config.toml
dataset = "synthesised imitations of 52 everyday sounds, one a clip"
n_mels = 64
hop_length = 320
input = "log_mel"
arch = "swin"
norm = "layernorm"
activation = "relu"
head_dim = 64
fused_qkv = false
layer_scale_init = 0.1
inner_norm = false
loss = "cross_entropy"
residual_init = "none"
nesterov = true
batch_size = 192
Rows from block 2 of a small sound classifier, named by matrix and row number. Rows with one number belong to one neuron. Each number is 128 + 24 x the weight over its row's rms, rounded and kept within 0 to 255. All counts start at 0.
Before each neuron's rows are labels from the 100 clips, of 14976, where the neuron reaches its highest value: "strongest on" is what is common among them. Only what is clearly more common there than usual is listed. The data: synthesised imitations of 52 everyday sounds, one a clip.
# fc1: MLP up (model.blocks.2.mlp.fc1.weight, 240x80), inputs 0-79
# fc2: MLP down (model.blocks.2.mlp.fc2.weight, 80x240, transposed), outputs 0-79

strongest on: bird chirping; laser zap
fc1.184 [ 84 132 107  95 132 126  48 134 124  87 149 165 155 178 112 102 139  96 157 132  99 144 148 123 120 166 141  89 154 128 132 102 162 118 108 115 129 151 139 128 154 117 143 115  94 115 150 110 158 134 119 139 118 129 136 103 189 133 125 129 134 148 106 136 118 140 132 159 111 152 132  93 103 148 132 147 133 106  78 134]
fc2.184 [115 149 131 165 167 142 117 133 128 128 139 142 103 132  90  93 127 114 116 142 158 106  96 144 109 133 117 109  85 189 118 154 136 168 123 151 159  94  96 141  93 144 148 174  64 137 133  95 129 106 131 113 156 102 134 108 118 101 144 156 102 101 143 135 145 123 165 141 149 113 142 118 125 125 112 181 145 123 159 125]

strongest on: animals; signals; siren
fc1.214 [144 127 126 135 110 122 119 147 104 137  98 158 136 139 135 123  56 160 145 130 121 150 112 146 142 154 103 126 150 140 115 155 157 131 114 147 106 143 121 170  72 144 141 141 103 170 129 125  97  87 143  94 114 113 144 136 118 133 117 153 186  97 138  95 136 112 160 131 138 109 103  79 124 193 118 108 133 104 119 140]
fc2.214 [134 128 157 163 157 139  55 125 167 157 123 107 139 107 116 162 162  71 134 143 150 118 142  92 123 110 176 148 130 105 114 113 151  86 132 163 148 109 115 121 149 105 114 101 139 153 154 148 122 115 133 152  69 162 101 113 128 154 148 127 152 133 125 108 141 127 136  87 125 140 126 135  93 122 104 143 141 136 108 152]

strongest on: signals; phone ringing
fc1.128 [148 146 144 139  89 112 123 170  98 163 101 152 107 132 125 102 122 104 124 152 109 147 126 125 175 138 165  82 132 161 141 144 163 107 129 130 141  79 112 149 139 118 140 136 141 114 144 134 167 129  96 174 131 107  85 130  93 149  97  95  90 134 149 100 151  95  99 112 162 144 173 128 131 148 116 142 131 110 113 100]
fc2.128 [144 118 158 129 125 136 153 168 149 128  55 136 106 119 125 153 152 107 116 112 144 103 116 112 102 119 131 127 116 124 144  48 114 143 126 141 156 151 162 145 130 103 119 151 114 105 154 139 122 110 146 123 133 115 147 118 123 168 117  45 138  82 124 157 154 130 111 122 145 142 151 123 105 142 151 119 157 152 153 151]

strongest on: signals
fc1.188 [138 104 116 182 112 111 132 121 119 112  83 127 124 134  93 151 154 148 128 130 141 129  73 114 180 127 141  60 142 162 117 132 124  77 122 106 136 103 132 157 137 134 149 126 115 112 122 119 143 141 144 101 105 157 183 128 142 142 156 126 121 145 126 129 152  83  89 166 104 164 104 106 138 122 125 149 140  91 137 145]
fc2.188 [119 142 126  91 129 151 126 130 134 138  93  91 125 164 107 146 150  98 121  84 134 114 178 125 119  95 126 143 182  90 131 139 134 112 166 171 125 151 146  86 131 137 121 139 148 141 124 101 153 133  97 154 174 143 108 143 117 123 127 105 150 111 134  96  60 115 133 143 130 151 148 130 117  75 135 115 103 159 153 122]

strongest on: nature; fire crackling
fc1.76 [121 113 100 154 126 133 130 137 113 112 161  90 105 118 144 110 137 120 185 170 136 131 127 161 107 140 114 115  98 113 137 141 138 148  90 153 150 140 146 153 136 134 107 119 158 134 182 120 126 121  73  91 175 110 109  96 170 116 127 159 128 105 159  73  95 107 112  98 141 123 148 118 138 147  96 116 129 107 160 147]
fc2.76 [144  71  88 151 130 126 120  95 150 185 134 156 155 132 138 119 135 171 124 138 124 152 151 160  91 140 112 132 113 116 164 139 153 117 135 204  97 154 149 120  95 183 138 125 111 116 142  99  85 137 118 123 108 143 113 105 124 119 109  96 119 126 123  90 148 135 113 131 126 141 100 120 121 134 162 141 154 124 136  90]

strongest on: mains hum; signals
fc1.197 [118 103 125 147 103 116 129 185 160 136 126 129 114 167 116 106 164  85 164 158 174  87 149 146 131 100 128 125 101 152  86 156 138 139 117 132 160 157 117 119 116 134 117 153 105 143 154 145 121 138 110 130 160 123 124 109 119 117  92 128 147 102 113  85 155 121 116 164 136  78  96  97 120 136 101 106 141 155 112 174]
fc2.197 [138 133 157 126 169 142 124 137 120 158 124 103 122 102 153 150 137 108 116 143  92  90 139  95 172 124 124 118 155 136  97 122 148 140 110 131 138 121 107 124 126 118 128  92  74 153 116 162 143  92 131 166 111  57 167 148 115 145 135 127 112 141 167 150  80 141 134 100 109 154 154 115 146 133 124  81 122 123 162  96]

strongest on: household
fc1.127 [127 157 124 106 129 135 130 116 155 114 160 170  96 159 153 142 147 155 114 154 131 127 180 154 133 124 134 103 106 118  96 106 136 136 121 164 183 139 146  99 139 141 163 120 102 138 120 162 126 124 132 144 125 160 119 112  75 128  92 136 148  94 131 126  94 110  97 112 137 107 103 130 164 152  70  98  75 131 120 117]
fc2.127 [127 136 161 132 185 117 133 112 118 115 110  98 152 141 149 139 151 159 159 115 150  97 157  94 118 116 107  99 130 126 123 102 165 145 126 135 115 125 151 127 121 107 113 131 102  99 118  83 109 167 153 214 137 105 111 126 103 140 152 106 126 145 156 108 116 142 126 162 123 114 122 104  92 136 127  91 125 126 165  75]

strongest on: mains hum
fc1.39 [129 129 116  80 151 131 115 148 112 101 149 116 114 125  86 161 138 186 136 146 140 117 125  94 119 133 125 112 104 173 107 137 154  87 129 103 146 100 135 142 159 148 122 136  91 169 103 152  96 121 123 130 131 163 126 132 148 141 120 142 123 137 131 104 157  65 117 112 103 112 145 105 186 152 101 109 111 122 153 175]
fc2.39 [110 152 100  96 150 139 121 117 145 135 119 134 161 128 118 129 157  88 160 142 126 137 115 110 133 148 134 131 117 133  96  85 189 131 142  63 159  71 129 107 149 109 142 176 140  97 125 101 111 130 143 121 123  97 105 135 144 121 108 149 134 168 132 171 140 100 142 153 145 154 109 132 136 103 127  91  96 112 175 135]

strongest on: signals; phone ringing
fc1.153 [ 91 121 138 158 117  88 134 154  82 107  71 107 126 131 113 128 129 166 145 136 142 111 133 138 114 137 126  85 114 133 150 149 142 123 126  57 131 151 133 125 154 122 183 143 128 132 103  93 112 145 137  69  98 129 161 149 141 143 137 111 121 138 131 107 151 100 109  96 123 131 136 141  93 148 147 151 139 184 152 148]
fc2.153 [132 166 128 151 149 174 112 114 150 109 131  89 171 131 128 154 135 130 198 156 142 122 130 101  93 104  94 148 126 127 111 147 126 134 141 159 112 131 106  79 130 156 104 112 141 132 136 150 132  90 115 176 133 140 131 109 127 117 122 132 153  84 169  99  97 111 117 132 120 137 140  95 153 121 132 119  95 113  62 139]

strongest on: drum roll; music
fc1.121 [125 123  93 127 125 117 171 127 126 135 166  96  81 172  94 121  73 127 133 133 102 118 153 116 116 108 161 118 128  95 102 165 133 115 120 134  79  87 105 140 128 169 112 105 159 141 144 120 152 117 109  92 144  99 112 155 133 161 136 159 113 156 123 114 146 130 109 150 146 135 151 159 113 124 143 151 140 118 187  97]
fc2.121 [153 109 145 146 122 122 121 140 112  80 112 146 169 188 157 159  91 143  87 113 170 100 138 127 133 153  95 148 149 118 129 107 152 132 136 137 136 120 147 138 143 149 129 123 127 126 170 107 134 174 107 156  94 129 143 126 124 122 128 128 165 125  98 156 122 106 166 100 129 161 105 135 131 102  88 133  99 145  62 154]

strongest on: reverberation; text has "room"; text has "reverberant"
fc1.146 [182 151 145 119  77  99 133 126 148 151 151 138 116 130 117 121 105 117 102 140 154 137 155 129  91 115 133 131 101 167 134 125  97 105 127 136 126 138  89 123  98 155 138 138 106 135  83 167 116 138 128  93 133  89 109 134 125 115  93 126 134 142 165 132 133 164 145 171  98 141 136 167  58 154 147 118 162 146 157 117]
fc2.146 [120 123 132 142 106 127 128 107 109 145 145  90 175 143  99 117 127  88 150 162 114 128 115 118 117  95 124 106 142 170 113 184 112 126 115 147 183 106 125 123 138 109 119 149 136 147 137 108 113 139 145  93  94 121 100  91  99 127 121 167 148 114 134 108 119 121 179 174 136  77 114 153 100  76 124 131 102 144 149 137]

strongest on: animals
fc1.115 [160 115 103 166 108 132  99 165  53 117 152  51 124 107 134 151 134 126 125 128 133 111  93 153 172 140 150 139 122 112 123 113 130 179 138 118 105 136 106 113 172 143  87 113 157 121 143 125 159 126 130 169 127 122 124 143  91 147 102  88 125 127 109 136 139 114 155 134 118 156 121 156 104 104 154 116 133 130 115 130]
fc2.115 [116 123 139 127 137 147 110 128 110  94 154 153 105 130 132 135 110 104 128 112 123 126 158 168 120 154 130 103 138 120 139 148 109 142  74 166 111 119 178 123 111 147 116  75 159 131 146 187 124 137 100 137  89 128  69  97  66 120 152 108 130 136 122 118 107  92 166 144 173 164 125 114 125 135 133 115 108 130 118 118]

strongest on: signals; white noise; whistle
fc1.3 [133 116 145 134 119 150  98 120 125 152 122 129 115 167  62 142  81 147 125  95 132 131 127 147 153 100 166  94 104 123 112 121 148 134 132 115 104 134 110  93 155 139 192 180 109 105  97 142 157 120 118 142 100 165 106 132 125 156 170 124 120 121 108 136 125 136 116  82 135 123 141 144 145 139 147 169 109 128 124 185]
fc2.3 [148 130  81 156 131 149 116 162 116 154 112  91 184 118 105  59 115 157  99 128 113 118 154 158 116 124 123 151  85  99 138 136 130 107 134 141 108 145 130 138 156 104 110 144 154  97 128 152 168 145 150 104 118 107  88 115 131 105 126 175 139 132 122 110 115 129 162 129 142 127 167 114 161 109  82  98 126 130 122  99]

strongest on: mains hum
fc1.204 [167 141 116 119 110 147  97 115 143 119 141 125 141 117 126 144 155 132 166 149 141 125 169 115 143 155 153 129  92 131  94  87 144  79 151  97 120 122  88 134 104 128 122 154 107 155  81 109  84 113 146 144 129 150 135 144 101 136 124 152 130 142 131 106 137  56 139 126 122 144 140 112 201 140 124  90 106 133 155 139]
fc2.204 [ 60 158 115 120 161 174 129 168 160 106 161 133 113 128 114 113 125 107 125 120 117 155 148 112  97 116 152 149 116 118 112 150 166 156  94  66 149 101 139 112 150 100 121 144 134  99 152 170 122  99 172 117 146 103 118 113 160 135  89 101 120 142 145 113 115 119 131 101 131 109 115 134 122  99 146 138 112 171 145 119]

strongest on: siren; signals
fc1.83 [142 123 104 106 149 129 143 103 113 125 144 105 114 131 154 126 130  75 123  76 101 111 106 133 113 141 123 124  98 149 120 117 114  99 121 181 123 163 158 118 129 158 115 136 146 156  97 107 121 137 104  80 140 148 118 135 161 209 157 117 112 154 132 129 158  99 130 184 142 145 143 118 159 117 103 142 112  91 142 127]
fc2.83 [130 108 165 144 132 116  99  89 143 114  88 135 138 157 113 159 111 147  92 144 138 138 123 134 129  97 160 101 120 129  96 121 111 111  96  89 150 107 107 148 146 111  95 103 154 108 150 132 114 157 109 124 112 118 162 164 105 107 149 124 169 152 118 149 118 113 108 154 101 121 141 194 137 126 146 119 195 103 163 143]

strongest on: siren; crying baby
fc1.102 [154 119 160 144 112 162 106 121 118 120 132 147 129 108 145  95 125 154 143 144 124 159 155  95 182 149 151 138 113 102 147 155 109 170 106 130 148 167 111 113  95  96 105 154 121 145 120 112 155 144 155 157  95  90 136 129  82 114 144  67 146  99  90 132 139 119  87 144 117 177 136 109 127 122 134 121 107 106 140 149]
fc2.102 [ 90 144 103 117 102 119 148 145 144  79 146 140 119 119 110 136 141 145 157 113 110 130 143 143 111 129  89 131  87 106 142 144 128 109 126 119 150 133 143 161 101 147 139 119 101 111 167 178 104 140 130  83 123 180  84 146 117 118 120 160 130 117 107 103 124 143  99 102 119 163  94 160 132 172  80 110 176 134 112 148]

strongest on: mains hum
fc1.190 [160 134 109 122 116 128 147 119 145 151 164 139 158 124 104 115 115 107 111 153  92 100 150 128 116 115 148 110 129 129 151 119 108 130 185 142 137 136 161 158 138 131 138 121 102 187 125  80 132 142 119 110 136  93  79 140  88 108 154 130 107 136 113 122 153 107 129 123 141 143 187 119  39 126 129 106 145 136 134 131]
fc2.190 [115 108 155 180 144 104 110 151 105 112 156 128  91 113 102 112 113  84 108 118 173 122  80 122 124 167 102 173 135 172 117 107 114 137 135 107 174 105  92 142 120 105 118 157 125 151 130 122 136 133  97 176 109 144 132 120 127 133 130 142 138 107 171 156 131 130 132 136 118 106  82 150 131 140 112 179 132 143  97 148]

strongest on: machines and effects; engine
fc1.207 [121 163  94 138 140 109 148 122 119 106 151 127 108 143 128 117 115 150 131 189 133 161 161 145 197 147 148 130 141 129 137 101 123 154 110 122 160  94 147 118 144 151 133 151 120 157 137 105 109 126 138 153  71 136 123 104 130 126 151 120 100 111 109 156  83 109 138  93  68  69 117 128 132 107 151 104 133 125 132 149]
fc2.207 [113  98 142 146  73 134 149 141 142 100 116 116 133  97 121 156 115 173 151 134 130 176 139 140 163  97 170 142 160 105 119  85 159 154  85 120 143  93 187 104 112 126 105 155 112 122 146 148 108  96 109 133 113 168 135 107  94 122 152 151 125 156  95 142 136 154 129 126 112  96 140 122 100 117 140 157 134 121 123 146]

strongest on: nature
fc1.37 [119 127  97 126 132  98  89 100 133 101 129 152 149  88 144 136 140  82 134 132  95 151  56 112 116 107 154 113 109 124 135 162 101 117 155 151 144 154 120 142 184 165 115 141 107 124 140 137 128 113 170 118 135 126 130 129 120 137 108 187 158  92 177  92 119 101 103 132  90 124 143 129 122 112 132 128 150 134 157 141]
fc2.37 [121 136 144 147 106 136 129 160 137  97 153 117  79 177 158 150 143 127 131  79 118 128 150 172 157 182  97 102 144 154  87 127 123  82  79 137 130 103 153 143 178 140 145 113 135 112 106 126 105 120 143 143 130 120 137 116 101 100 148  95 125 143 112  66 115 116 131 117 142 128 113 122 129 139 171 120 134 135 135 100]

strongest on: reverberation; text has "room"; text has "reverberant"; thin (high-pass)
fc1.145 [116 137 129 124 133 146 112 187 103 131 167 128  50 114 138 132 130 115 115 137 139 127 155 145 127 147 129  72 116 148 135 124 158 139  89 133 162 115 137 105 116 145 114 111 148 116 103 113 173 148 135 162  63 124 103 113 110 138 109 105  93 115 158 110 151 151 110 140 155 167 138 143 165 158 110  99 114 121 115 138]
fc2.145 [115 133 206 108 138 140 151 109 128 119 101 121 153 136 134  92 122  95  94 176 129  78 133 113  76 163 104 108 134 127 121 104 132 117 140 108 150 179 108 145 123 124 143 148 138 158 149 148 100 137 113 135 125 100 113 127 108 165 139  79 142 164 151 146 125 112 112 154 145 107 149 106 143  85 149 104 149 122 137 115]

strongest on: signals
fc1.174 [143 130 116  97 119 114 113 142 167 106 134 119 117 112 137 135 154 127 127 158 133 150 203 138  91 146 126 131 122  84 121 130 129  72 118 117 118 139 186 165 150 165 103 130 151  92 139 119 117 107 145  58 129 101 124 108 112 139 130 132 133 120 118 128 131 133  79 124 145 117 132 127 148  75 135 144 133 183 118 136]
fc2.174 [158 155 114 118 154 112 153 142  78 116 157 144  87 120 112 152 141 109 126  94  89 102 159 139 151 163  97 140 168 117 139 111 135 129 134 119  82  98 129 107 146 106 118 119 103 105 143 133 112  92 167  92  93 141 135 138 139 104 118 127 110 103 106 114 104 137 162 174 158 119 146  99 172 160 123 173 124 126 154 141]

strongest on: animals; siren
fc1.226 [157 123 125 150 120 101  91 110 134 101 110 154 145 100  72  95 134 138 141  91 158 134 115 153  90 141 133 107 106 154 146 115 136 124 133 143 151 130  76 150 160 144 148  77 106 138 126 121 163 124 133 130 132 163 146  84 125  85 138 133 146 129  50 134 138 127 130 132 127 172 135 147 153 138  99 147 121 113 118 163]
fc2.226 [ 71 144 125 138 134 125 119 141 181 151 135 142 128 105 155 109 130 157 140 124 115 120 126  85 133 122 139 105 160  75 101 102  70 129 100 145 124 155 145 141 163 157 118 104 149 135 108 146 145 119 112 174 101 151 124 123 149 109 176 107 140 133  92 125 138 164  93 114 132 129 140 133 126 114 189 124 128 118 130 175]

strongest on: hammering
fc1.118 [130 110 134 132 126  87 110 109 102  73 143 131 127 129 110 146 129 146 130 123  99 109 178 115 132 100 109 138  74 120 117 143 104 159 167 148 123 138 129  96 109 158 152 131 115 202 161 145 113 140 127 139  74 158 116 144 151 138 125 150  89 122 153 125 117 103 104 151 118 165 136 107 122 127 138 127 167 162  85 141]
fc2.118 [108  80 104  96 115 106 143 148 157 105 140 163 109 108 138 128  85 132 112 112 166 140 129 131 147 122 149 111 150 145 159 143 105  97  84 130 164 131 116 111 151 117 153 145 118  95 168 116  77 139  93 141 114 142 146 124  85 134 143 147  89 124 118 120 153 135 150 148  85 125 154 151  94 129 153 149 158 135 172  93]

strongest on: laser zap; machines and effects
fc1.125 [144 135 155 155 135 105 120 128 119 126 104 117 123 121 149 184 158  94 133 138 101 126 144 131 136 157 114 156 118 103 107 149 113  75 113 135 135  78 124  98 124 150 119  64 120 125 118 170 125 142 122 125  97 137 152 139 141 111 144 144 116 181 131  82 125 116 136 190 121 125 139 133 110 111 138 160  82 120  95 173]
fc2.125 [114 118 112 107 132 152 129 144 155 118  97 116 155 149 121 125 129  97 119 101 120 124 141 144 154 190 100 170 150 154 105  81 108 138 132 115 106 134  94 144 137 138 152 139 104 152 132 131 112 125 121 129 138 140 170 116  61 200  69 128 140 112 114 135 129 133 128 133 111 150 137 112 119 120 156  76 143 145 153 160]

strongest on: laser zap; water drop
fc1.19 [103  99 118 132 139 136 111 156 133 124 144 166 114 169  79 141 120 103 119 157 123 134 112  68 117 163 155 119  98 127  82 126 113  99 130 163 153 184 118 121 165 136 161 151 117  72 126 123 115 121 128 129  90 143 133 137 150 137 132 129 137 123 131 141 122 136 174 124 115 142 118 105  70 158 117 184 123 133 118 138]
fc2.19 [138 107 160 121 168 134 116 140 126 133 141 145 135  96 122  89 138 126 126 176  90 145 114 115 149 105 126  80 106 156 163 166 167 181 128 134 152 132 119 117 120 122 168 137 123 116 147 138 188  91 121 122 127 109 101 100  92 134 108 132  81 113 117 136 120 148 166 162 154 111 145 161 117 107 118  99  99  98 132 109]

strongest on: household; glass breaking
fc1.73 [121 158 113 175 113 124 146 148  86 112 147  93 158 177 118 136 136 113 128 125 133 113 129 102 168 116  63 142 104 134 128 135  94  90 130 121 136 126 127 127 113 148 111 162 119 133 106 151 103 129  98  84 153 194 176 122 120 147 146 148  96 133 128 152 122 116 116 183 115 107 137 122 139 116 109 119 111 135 119 172]
fc2.73 [122 146 151 130 156 100 113 119 153 115 123 115  99  88 108 129 108 118 155 166 107 133 100 143  79 125 156 141 157  74 121 112 150 122 144  96 148  86 155 119 115 128 138 108 127 165 133 126 144 165 132 128 123 153  99 166 104 120 127 144 156 111 125 108 116 111  92 175  82 169 103 113 142  98 123  84  95 144 163 120]

strongest on: pink noise; white noise
fc1.45 [118 112  98 171 122 119 101 117 141 124 145 113 137 168 130 145 136 121 120 120 134 119 140 116 136 112 183 159 148 104 139 126 100 133 142 130 138 143 132 122 147  91 137 111 109  82 142 133  89 145  98 146  80 131 159 131  78 146 101 159  95 139 162  65  99 132 142 139 108 156 162  76 147 168 125 131 142 142  96 150]
fc2.45 [107 133 141 130 172  86 132 121 120 127 108  94 138 138 159  82 138 139 130  64 131 152 107 131 148 142 130 131  79  92 157 155 102 107 115 110 137 102 159 150 111 148 133 160 156 117 113 111 129 132 128 132 151 133 110 145 205 109 143 120 134 151 129 122 174 110 102 157 105 120  93 109 122 113  86 152 167 125 126 119]

strongest on: machines and effects; car passing
fc1.163 [145 119 106 143 127 116  83 110  99 173 160 134 133 137 151 137 106 126 148 144 129  88 131 128 111 141 140  98 121 124 122  97 117  91 108 118 143 121 132 139 172 145 147 108 150 144 162 138 148  91 100 138  65 138 159 117 140 116 133 176 137 137 131 107 144 105 118 167 135  68 161 107 122 156 146 112 120  76 168 103]
fc2.163 [131 152 137 127 141 132 134  83 150  87 118  97 163 169 125 123 138 127  63 145 139 134 129 137 141  96 130  94 104 166 129 171 129 146 101 149 106 136 127 134 112  85 150 150 138 177 138 120 153 135 149  95 115 148 112 171 153 116 124 109 147 169 100 146 134 161 105 117  90 102 176 146 108 104 138 113 136 121 105 145]

strongest on: reverberation; text has "room"; text has "reverberant"
fc1.46 [124 115 137 137 138 128 107 105 155 142 159 140 121 114  78 119 126  74 177 117 137 158 138  97 121 123 108 142 179 137 120 127  80 120 182 110 132 116 133 165 128 124 166  88 108 173 136 119 119 162  96  90 131 169  68 142 132 104 126 116 121 127 113 129 113 120 152 130 132 100 163 121 140 116 121 127 173 147 139 137]
fc2.46 [140  90 153 128 112 150 122 114 120 134 148 161 168 135 124 117 121 110 140  94 112 142  88 151 128 166  90 159 133 147 152 153  84 138 104 110 119 168 103  96 113 158  77 132 146  95 114 130 147 181 127 163 132 119 136 133  99 149 160 147  97 123 177 152 140 130 142  93 135 112 121 148 147 147  98 120 129  91  94 150]

strongest on: mains hum
fc1.70 [119  78 134 125 130 122  93 134 161 108 141 149 156 128 126 119 135 117 118 151 125  59 146 131 154 101 124 124 137 112 120 130 162  89 143 152 157 124 198 148 111 102  91 109 106 124 123 117 129 128  90 116 128 140 146 157 133 128 144 148 136 159 106 101 127  93 156 126 106 139 176 127 141 151 133  56 122  93 138 149]
fc2.70 [119 202 101 144 126 153 136 177 122 143 128  98  98 142 121 115 133 144 132  81 142 178 147 121 133 157 136 160 115 120 119 140 128 123 140 129 123 156 125 110 139 124 120 170 111 124 144 135 105 110  91  93 163 125  69 152 144 107  73 116 120  99 129 151  99  84 106 139 155 105  98 141 134 153 135 156 117 136 149 122]

strongest on: reverberation; text has "room"; text has "reverberant"
fc1.149 [131 111 116 144 136 143 136 123  96  76 154  96 126 131 165 122 118 111 107  99 158 113 133 183 123 145 114 115 120 135 176 146 121 104 156 100 134 131 152 119 110 138 139 115 132 114 134 112 177 158 118 108 147 113  95 138 161 109 101  60 133 151  87 134 134 104 100  99 184 122 123 171 140 121 100 161 152 116 130 130]
fc2.149 [107 142 117 101 137 158 103 159 139 154 129 123 119 182 155 149 124 140 144 138  90  95 141  82 138  83 115  94 114 114 135 102 124 138  71 104 136 112 140 171 120 120 152 124 134 166 114 123  86 107 168 145 129 154 153  87 111 144 128 175 107 108 114 137  85 138 130 158 110 146 129 146 163 122 114 108 146 134 166 137]

strongest on: household
fc1.225 [155  96 122 137 114 144 102 103  86 148 124 107 123 134 151 112 159 142 108  84 103 175 179 112 132 123 145 129 102 164 149 134 120 128  99 110 132 143 110 154 106 149  84 164 123 136 164 155 126 155 142 130 113 174 115 108 136 178 124 146 114 140 109 140  79 145 134 135 135 110 157 173  93 107  83 131 126 115 118  96]
fc2.225 [ 86 135 144 131 130 136 126 116 144 108 154 104  97 112 102 101 139 149 138 125 116 129 197 140 125 123 153  93 123 115 124 188 120 120 155 138 132 162 115 103 158  83 166 102 144 128 115 114 116 156 163 118 169 107 143 123 120 114 150 144 147 118 153  89 134  78 138  92 115 131 106 152  81 145 157 110 120 102 101  99]

strongest on: household; hammering
fc1.12 [136 112 149 112 111 167 127 158 118 137 122 159 102 112 111 132 171 132 119 102 170 161 159 156 149 114  88 149 130 128  90 127  97 110 121 106 111 115 114 110 111 146 155 130 117 165 187 140 124 100 131 118 125 146 132 101 105 177 123  81 117 129 107 148 122 198 132 104 149 127 109 167  78 112 144 116 121 114 122 123]
fc2.12 [131 113 115 123 140 110 134  89 140 123 162 112 140 159 104 120 145 129 152 116 120 137 139 122 112 137  95  80 140 136 134 191 105 142 161 169 111 138 118 137 146 138 148 168 153 119 124 183 121 127 131  86 145 109 153 104 121  88  95 170 158 174 122 140  94  88 153 125 131 133 122 117  77  90  97 114 111 118 113 125]

strongest on: mains hum; thin (high-pass); doorbell
fc1.117 [120 104 106  95 132 173 117 152 146 104 147 106 118 105  94 130 141 138 165 123 126  83 112  74 129 129  99 101 110 147 122 152 158 107 130 106 141 107 133 134 155 130 126 172 136 196 148 166 120 113 105 122 113 145 133 134 141 155 154 137 146 141 124  94 170  74 116 100 135 125 135 100 176 117 106  96 131 141 154 133]
fc2.117 [106 168 109 146 168 122 128 103 127 150 135 146 134 108 121 118 166  76 145 115 106 119 132 118 142 122 173 135 134 136  93 117 177 128 165  65 155  80 114  85 144 135 136 145 138 104 177 134 127 125 121 112 122  94 143 118 173  88 126 143 155 139 126 120 127  94 173 133 148 133 119 131 112 130 169 123 102 105 147 117]

strongest on: siren; signals
fc1.129 [149 108 112 123 119  93 112 135 113 129  98 123 130  86 108 178 110 133  95 141 121 177  72 152 174 131 133 164 152 131 130  95 197 164 131 130 114 145 139 108 141 119 109 113 140 116 119 165 144 125 132 133  97 105 146 136 114 152 120 108 124 108 110 107 139 111 119 169 126 154 125 171 144 163 147  90  90 102 130 149]
fc2.129 [167 120 195 125 100 132  53 146 136 141  95 132 104 113 103 142 133 122 135 127 133 140 117 127 119 109 147 130 113 118 105 139 139 128 101 177 107 162 144 127 107 132 151  79 109 167 162 153 132 112 104  85 108 129 118 124 109 167 112 135 176 179 105 149 115 122 159 147 126 155 125 118 102 121 129 149 105 123  98 127]

strongest on: mains hum
fc1.134 [ 95 185 119 126 111  91 190 112 155 121 144 143 120 162 118 161 123 119 101 119 118 129 140 124 131 141 128 136 116 111 140 137 145 132 119 187 105 137 145 108 148 115 149  67 114  97 144 131 161 152 137 131 123 151 137 138  78 131 140 162 108  80 162 115 133 109 132 102 144 120  90  93 158 150 109 121  84 147 123 145]
fc2.134 [ 68 135 163 117 130 127 127 143 151 119 156 108 157 129  87 132  99 143 141 120 131 135 155  93 116 108 138 120  97  83 160 132 108 158 118 195 105 155 168 121 104  93 149 131 176 107  99 105  94 132 160 132 153 156 119 112 146 124 118 143 136  91 142 112 108 117 131 119 139 112 126 112 142 156 155  90 154 157 100 121]

strongest on: signals
fc1.164 [ 93 115 162 114 132 159 121 149 140 150 176 155 103 154 149 137 164 105 126 129 117 147 165 168 144 161 141 148 109 143  85 117 142 140  75 162 151 138 135  94 143 108 117  87 109 139 107 118 176 106 122 130 116 124  89 136  77 122 104 129 175 102 142 118 135 111 107 134 170 127 117 108 137 130  99 104 111 134 106 144]
fc2.164 [ 91 186 148 108 175 121 153 136 143  97  86 136 160 140 122 112 124 145 123 189 145  91 141 107 104 124 118 106 128  93 123 165 132 110 129 110 168 145 134  97  96  84 111 142 147 151 137 146 154 119 129 167 110 109 128 154 130 129 106  90 113  94 140 161 112 153 128 127  97 123 124  93 157 144 142 100 129 127 144  96]

strongest on: hammering
fc1.136 [143 162 128 162 125 155 154 119 124 108 130 137 130 139 119 114  99 116 113 120 134 116 162 159 150 176 107 118 118 132 118  89 131 122  98  93 128 106 176 130  94 108 117 107 156 144 138 152 121 103 115 158 144 118 125 160 183 148 129  87 110 130 143 143 152 122 134 112  87 143  90 135  60 154 139 168 105 105 101 168]
fc2.136 [118 133 108 134  81 173 146 114 110 102 147 151 178 153  93 124 157 139 155 122 133 147 160 116 123 114 177 120 117 148 107 114 125 150 142 100 131 108 114 155 128 140 151 146  71 115 125 130  96 103 127 150 109 129 152 102 117 133 132 126 116 121  85  92 133 150 150 110 133 110 140 129 197 148 140  68 168 109 120 125]